From a checkpoint of a small image classifier: 10.7M parameters.
Rows from block 5 of a small image classifier, named by matrix and row number. Rows with one number belong to one channel. Each number is 500 + 25 x the weight over its row's rms, rounded and kept within 0 to 999. All counts start at 0. Numbers have three digits each.
After each channel's rows are labels from the 100 images, of 14976, where the channel reaches its highest value: "top examples" is what is common among them; "place" is the part of the image that holds the peak. Only what is clearly more common there than usual is listed. The data: rendered solids tumbling over patterned floors. In brackets: how many of the 100.
# convs0: first 3x3 conv, stride 2 (model.blocks.5.convs.0.weight, 384x224x3x3, each kernel summed), inputs 112-223
# convs1: second 3x3 conv (model.blocks.5.convs.1.weight, 384x384x3x3, transposed, each kernel summed), outputs 128-255

convs0.311:491470473488467474503477537486460492494488488502497489495496426477512484465464474469485482475503485500520498510532480470503506483476516456523477488500535506547508457471544509502485496492476510508482531489503474501486524477480478508477486518548530508558467455490492485509484508486498455491485506485492474477480499516448467438499461489482
convs1.311:497510486487530518487517436480495527509506485458504560454534473480502481501509512480469505510479480488465529494497497513492508454490513527509500508492492523539496518494492480492511506473525528495514481502506501486507478520467531468494502455457516495475520514545506426492463494514512489502468453464508462447483434496530478489464484478480476506497500463526544457502486485514497483499530
top examples: light from behind the scene (88); count: one (65)
place: middle left (44); centre (30)

convs0.148:461487530496472513543531540529486507485481529469539459500482509477511527510534478510504508501469481495469440543508486468516502527441503457482535508470446442506450533471497513486492486515529498492527547493529476514496479462497506495527454500494518495506494513499513520485504509510460458513511496493524457505474470486490456496457508509501
convs1.148:542513525496454480502514494446507522509476528419465470454497516476461494513500520468503461499513487478510441510508506496497509479465523485512535460472468451484488473499510455540440495499503501490502464519496501496468483522478483486482512528477499523482480524526525510488533547476481475514500467510476510509491484502487513498502488481482494541510470450464518516528498507459521496498484
top examples: light from the left (77); count: one (69)
place: middle left (35)

convs0.86:481527520489482526465467501493463483506513503482506494481509505459505466512419475483500488508540535465467467512520489529458525483505458527492499513489483516489510492507558467463461476500565476500461492512476452506500473491516499503473475503479508495479475485454496506544474518487482507507467480510505496492488493509479512471522502533456
convs1.86:544485495495483474534473522464529488519485503445482486478478491526454521522501483537458520500551513466484522545510491487471500521504490487471476544516491482525486510512495457496484475465514480454512503485496530511472458509499497521513470476523493496518519516480522502511510501481498486516510502493467466516478526465485532529501501464510471500501525509486505503500491485464497512467507
top examples: light from behind the camera (77); count: one (54)
place: middle right (54); centre (38)

convs0.286:500458440474479496518535584510459485499479519487478494524488529525524533520508494496435536519480484517586477487502517548514533506505457490531469491476505535501485506500474552518484480536511518511493506516489507483521498510463520499529533491468526493521492483478482518494495520500521457495528513469526501525488501486508527461508458480492
convs1.286:489486521462515451517492547460462533523488536485461468489502504482475522504527527487542489562562517497471508532506503502506512488489460466513473491499508494499510495525492480535525546483545496508488525531483504489469472511508460526483472528517557489474530500549489539457473500478516509540492468472499467504485474513562524547497488459498497500484515452446521523477523529547504509497520
top examples: light from the left (99); count: one (69)
place: middle right (78)

convs0.345:524477522476449537493550528518495506493537519482502518506518515464518508464508488483541475464527484491474485521511488515520500474510501455541485441470512476534541533515557453519515508492453509494509527506510505500479517534526468493514431483513519491496481503467502501526516522490525535473504560482487480528512511451527449502507486507510
convs1.345:530461489546524526500527503550528476510485525519504465524514488520471466475502499474501498513459466503511461491485505468463518521487517532454452518479521486517491533525547486493536510527524503477487565505476493470516518503488504477492516492488518497509455447525504476497527514490449507476536522510499515437508461553425530526490518505458526495536486470489496513487511498497476484507465
top examples: light from the right (69); count: one (67)
place: middle right (54); centre (25)

convs0.213:515503447510483501474486445461548516481495484489531512477475453461486511491448505485458495533539522498501526510579480523533506437509488519544486503522490461537500499518517500510510518485494519471499548504516508480523505546493503485505470522492520503472450492500520483531499518494513480496487504484447471501511485498494494482484484470527
convs1.213:485476504475463496520471465496481504511448471519531530472477526500499508524508524512495474503532474506547525491503505496433520527474483540567491511476459518492498510533495495500515519549450496507450519522491502549505487489491479452528559510504514487458527520547516560494527531500494555515500534515488493518487501488509458516480473544442557485530477463490456513519517493489507506526441
top examples: light from the right (71)
place: centre (35)

convs0.251:516494492473459562530489483531498480510480515523515488499490532534496517490446496500524477457477505496462491500473481479489430495471476521506492541470453527509459444490520493510460493477524496494480518463516531457498475565507495512518450482471495493503510493483500471505513531511488513526517498505494482504492455480521470500498533504480
convs1.251:499498507506482496523523520474479504530517530481518517522443485484529484491475491509486484491483485496473526497501495468484485451471526504438513478542524508487464533507521460475449489518510473519489456491551479517512519471488494477483506471497505508494540500503514466475509459493518526500493495484501493475509470498495477446504488496508441530475459528515523498511558478481444512453475
top examples: light from behind the camera (53)
place: middle right (46); centre (36)

convs0.22:539454451532531528468524543500509464526482483527510499512486479493507537473527430494475485527521493487486551487493478466510476512525475540534497490493473492499488469500510503489503470488510529506510510499477555552490481503513570519467485529536472497521450443512495488499513503512514488515510473463491495541455512536502575490481525479500
convs1.22:535497481491451439487500503498534519514466512479502527507531538524518533478450490470586480466522454511482506533464511493453531488491494482524472468555528499481511522537466479487495475537473489520500481488503526500516476501469495476525538529477515483508493500500484487500529522456492505496486510506475502515548508484434521462507498479486512501529469475469540534475509512455491485479540
top examples: light from the left (88); count: one (60)
place: bottom right (55); middle right (35)

convs0.174:495465522521489493483522523509496475520462506446469504500479549518498465500481485492545516553504485500519470514503501512531509521493472518498530487515466474492492543515524497474500525503509516512540505542472508515500494539496471514454464480481519498515502544507539505507468502454466486487497578481511503479509486438498463470458491489502
convs1.174:489488497527499487511473475505453507470456541501497483489444484497505508492522498484462475488510526501525489468515457502523497516513535484510506444489516471481514513460520479491522478486493516506530503510524484508510517487533488486509488482489511508518539545484451521477489481468503492490545558472430477439495523514438479462538515452460524498574496496513509475500493542504510471469447
top examples: count: one (88); light from behind the camera (52)
place: middle right (47); bottom right (37)

convs0.10:486468503477507472497488509497474403419464484455481452486456473438487476470514478437513517513528472522477472469536518502514508517540528509508485541510522529513521480488493539499489526499498502522485515498476506529513522490517515534493503535523506512494488459462501520491482505521507488475462499508464480501446476505441497414509488468461
convs1.10:510496490470507498507509473463492473486486473502506528483503506486492510461491509543504523503500454469504509489508474526510518470484481530448492459531459538509466494492474467489489548539474507466492495455534429479439458479518466502478495449473493441456514520468449446450472461469509457510488500488484498506445455476535468463495484478482541520488515514520501515529570485528490525482473
top examples: light from behind the scene (72); count: one (72)
place: middle left (48); centre (37)

convs0.283:504509531480507518478531498500520543493508550529511487519530534510546509531477454497474487496479460471493454512458468519505463530507502469498469471496514500503506495486499500507464502472508458514471495474466499460495514535496499500502496478473482478484502480493498495489505482510522527479511481504499501532483498515471505483465516480503
convs1.283:522519496538530485499452464538515466533508482507497528525501500471497499517508519483515493482491515500516534480531479531537514513515504521545540510525538473496523535538521530512515509519494487562485458505515531492504543489534500503522470533473481501471536484498562465516482486485473520481499463460518492482499527517436493479503489490518458534508488499506509507463479498535470464467528
top examples: light from behind the camera (74); count: one (64)
place: middle right (46)

convs0.87:481510526493579498521506583533506535487503490530487494504501483510528526491539510482515509541460476469496478485498517507500521548518500470523498525529489490479506510507458522473549467515432516469498497507460483510486503502504461430461442473490483506429484532498510501487516456512531521493498502514516500497491524464523479526490534552496
convs1.87:511468461488500481478498528478502514474496468457510465453521503500562560507514499477537496553518459445470487538509486479528497490476487501505540526508502485485490458445526458487507507495458505524499502485489508473509480469499481553527514481499497488501455510476523528490486478464503467493523534475526536476488527487423506510561491521493477483493506496518520501516470452497477473516525
top examples: light from the left (92); count: one (84)
place: middle right (73)

convs0.133:515462501472500467473453456504512517480521473435496487496463481504484500480478532531535490502538489490489506515508513485459500477486493520512451491479434507506520488533524484470484502511491523477537521510460547528506466490478493528494473497514513503544525463481503493503493451509502500523504476516495487492495510518499470487421520468463
convs1.133:508458511493434499525485491440485466511477535503515519509464489482485494505489495522507516462576525459492480501502477487510486483523558495488522498508485495456514503459513483512447450524538505466498512510499496514516528478486505524477480515464511530519565462480521501487511485514513488488514536495487464509496551488482514482433469498513506477534489459507507471511507481522497482463482
top examples: count: one (80)
place: middle right (68)

convs0.138:541451482496455509524531458482479511501515469482515452519498469471538532504509540463505492515554457517537481462524464510464498472484489550526443486460510523522471475485531488481498469460491516466500478528514494507500484511529493518492502520475483494536475516488497523452506519534490523477497472488493469465487491500509519490487511479479
convs1.138:475497485489491424532490537486503477500487502492518478485497518500511481506501498536426516513488468505479460490493521488523471517524521459508477476509482546492457514516530541524488558459559513491517479489513472507531495469485504537454500496511488475483529429564558460517475465488539524511475481522512523513488449492466511496464485506502528482522507505473494509550447498434489502546514
top examples: light from the left (97); count: one (74)
place: centre (39); middle right (37)

convs0.43:476494460489463466484505517463498440458481496450507453499472474459486513485491552467499479478507475481529490500548532502508507466479517447534461488511513480497515506470503482465494539497440528506517451516508497538506496484489541511450499523521518502494512466488513515474471490528473472452476466483455496499474481522451470466454471493490
convs1.43:473480510497502526497474431494492443474486485542514504477508457432504505535476520521546517488507534486534510521514485484495487527506469485541501522508488525555533476496508466492502470485498512478470466431498488504441469468467497502501480450460459463452531525490478523476474454460476477470475523460491470497465490473472477458508453476481470529470513478520464492460486529492508533507489
top examples: light from behind the scene (86); count: one (81)
place: middle right (32); centre (28)

convs0.231:483473477514479504481490509496473486491471457515501504516487494554483548507503521499473516493475500517471420485488496485509505458462497522497482476505488481510484498467507495522496472540525498552529508560497533504514497535526520512490487531539507511537498480498532474541500521490505507467450497481498540478487490472499512442492527460503
convs1.231:486512524526521507529530492491505532485501515505480440533471516499487473506504520480485555547526493472506479504530524494519560521486525556547500496484459512510514506511487485512497485525482492502489554544508536503478537448504547506542580516512484499495484529512461523530533504521514521508533545503498557494485474488520456486460500502531482494540503482501519463504495521475528495495527
top examples: light from behind the camera (62); count: one (62)
place: middle right (33); centre (25)

convs0.167:462551530458492538446518504490527522461525528520484484526515489555491486502498535469526515467464480469481512487523483494459527483479509476516521511501433484501479550505474508534487437469464533532468477545525473462485493516508501499491512479498490537478452489491496497515495500555499506519488477502496501499466472488460484493454517491485
convs1.167:526521519508482485499470480536502534502497514500499527546430492463542556491523493473508507477511474468508494548508485558546489526507486524476461441517493500487507481498499511549482467496465510494479493506496554521556555497523514521523500477482487511547527508485475497480542500480481476465523503531530493526545517531504503500473490487492490497550479547532524493479492517516505520510510
top examples: light from the right (94); count: one (84)
place: middle right (34); middle left (28)

convs0.106:520521499449504493466499498485474444526496521473511535473500519486476505508483550503465522542499537490528462515494516521512548535554517500480492443507531527520518511503448500494468487502521524468489486519511479527542511471482494502471513526511473486518474489510487530508485511490501464515499480487505510496541526500484503489501511526475
convs1.106:499495490510494465525508499490486495459464534524520538445532501524535531489467537474474532501531483510493481493547510546516471532483484487503538512467491531508464514540504494498490526471500455507503496520505500508468527486470480538458485480526496515468517468503470491523475457476482512535536515492526528497511552492484481459483492477483555551541518450489494500441545528489531535528518
top examples: light from the left (69); count: one (53)
place: centre (32); middle right (25)

convs0.374:517489515537509506476507538520554473517519480479568489567487538538514487541537508500459516552469516524521474539491498470508509548500492509478487495494503502502477457536528521521542497472500499519529533488523503510497484475498510490513476497473558509473540493491484518528506491477476498508504567457498483504489468519500491443418553492515
convs1.374:521480528516515534489464535522500486519519491517480495475474495452503489549495507499487512474496516483511483453496523516500464550526476492497470480436509488513454503510474504508485482500498503488533527461475529499488530521479509486533494530519505504516458525529492529443493482495486481511533505495515539483489516510459526570552507469496503519498498481495496498493474539519528549521474
top examples: light from the right (70); count: one (60)
place: middle right (28)

convs0.193:490518487496451517474508497555465498498519521522496489534466481535488468456534455473533515485477509524497492489527502487508449506467496522485519520475502486467478491520487474517515500485497489503519442460500496462497498535462472498500509490509501531558475510487467449502497504488505431532523514496491506472449468489466518575507479506508
convs1.193:499518490506464491527547480529510500485489489489472528475493516491544489498521494489462533465475513494483541487510499484527541479471483519499524515520480520460495458513501475507522498514497476495480515501469503453538498488526515494517537481471495487489518513509494526511489502525508493453543495502515503487489464515538421513485469495506522500510522516508519539503518513535498540530503
top examples: light from behind the camera (88); count: one (66)
place: middle right (47); centre (27)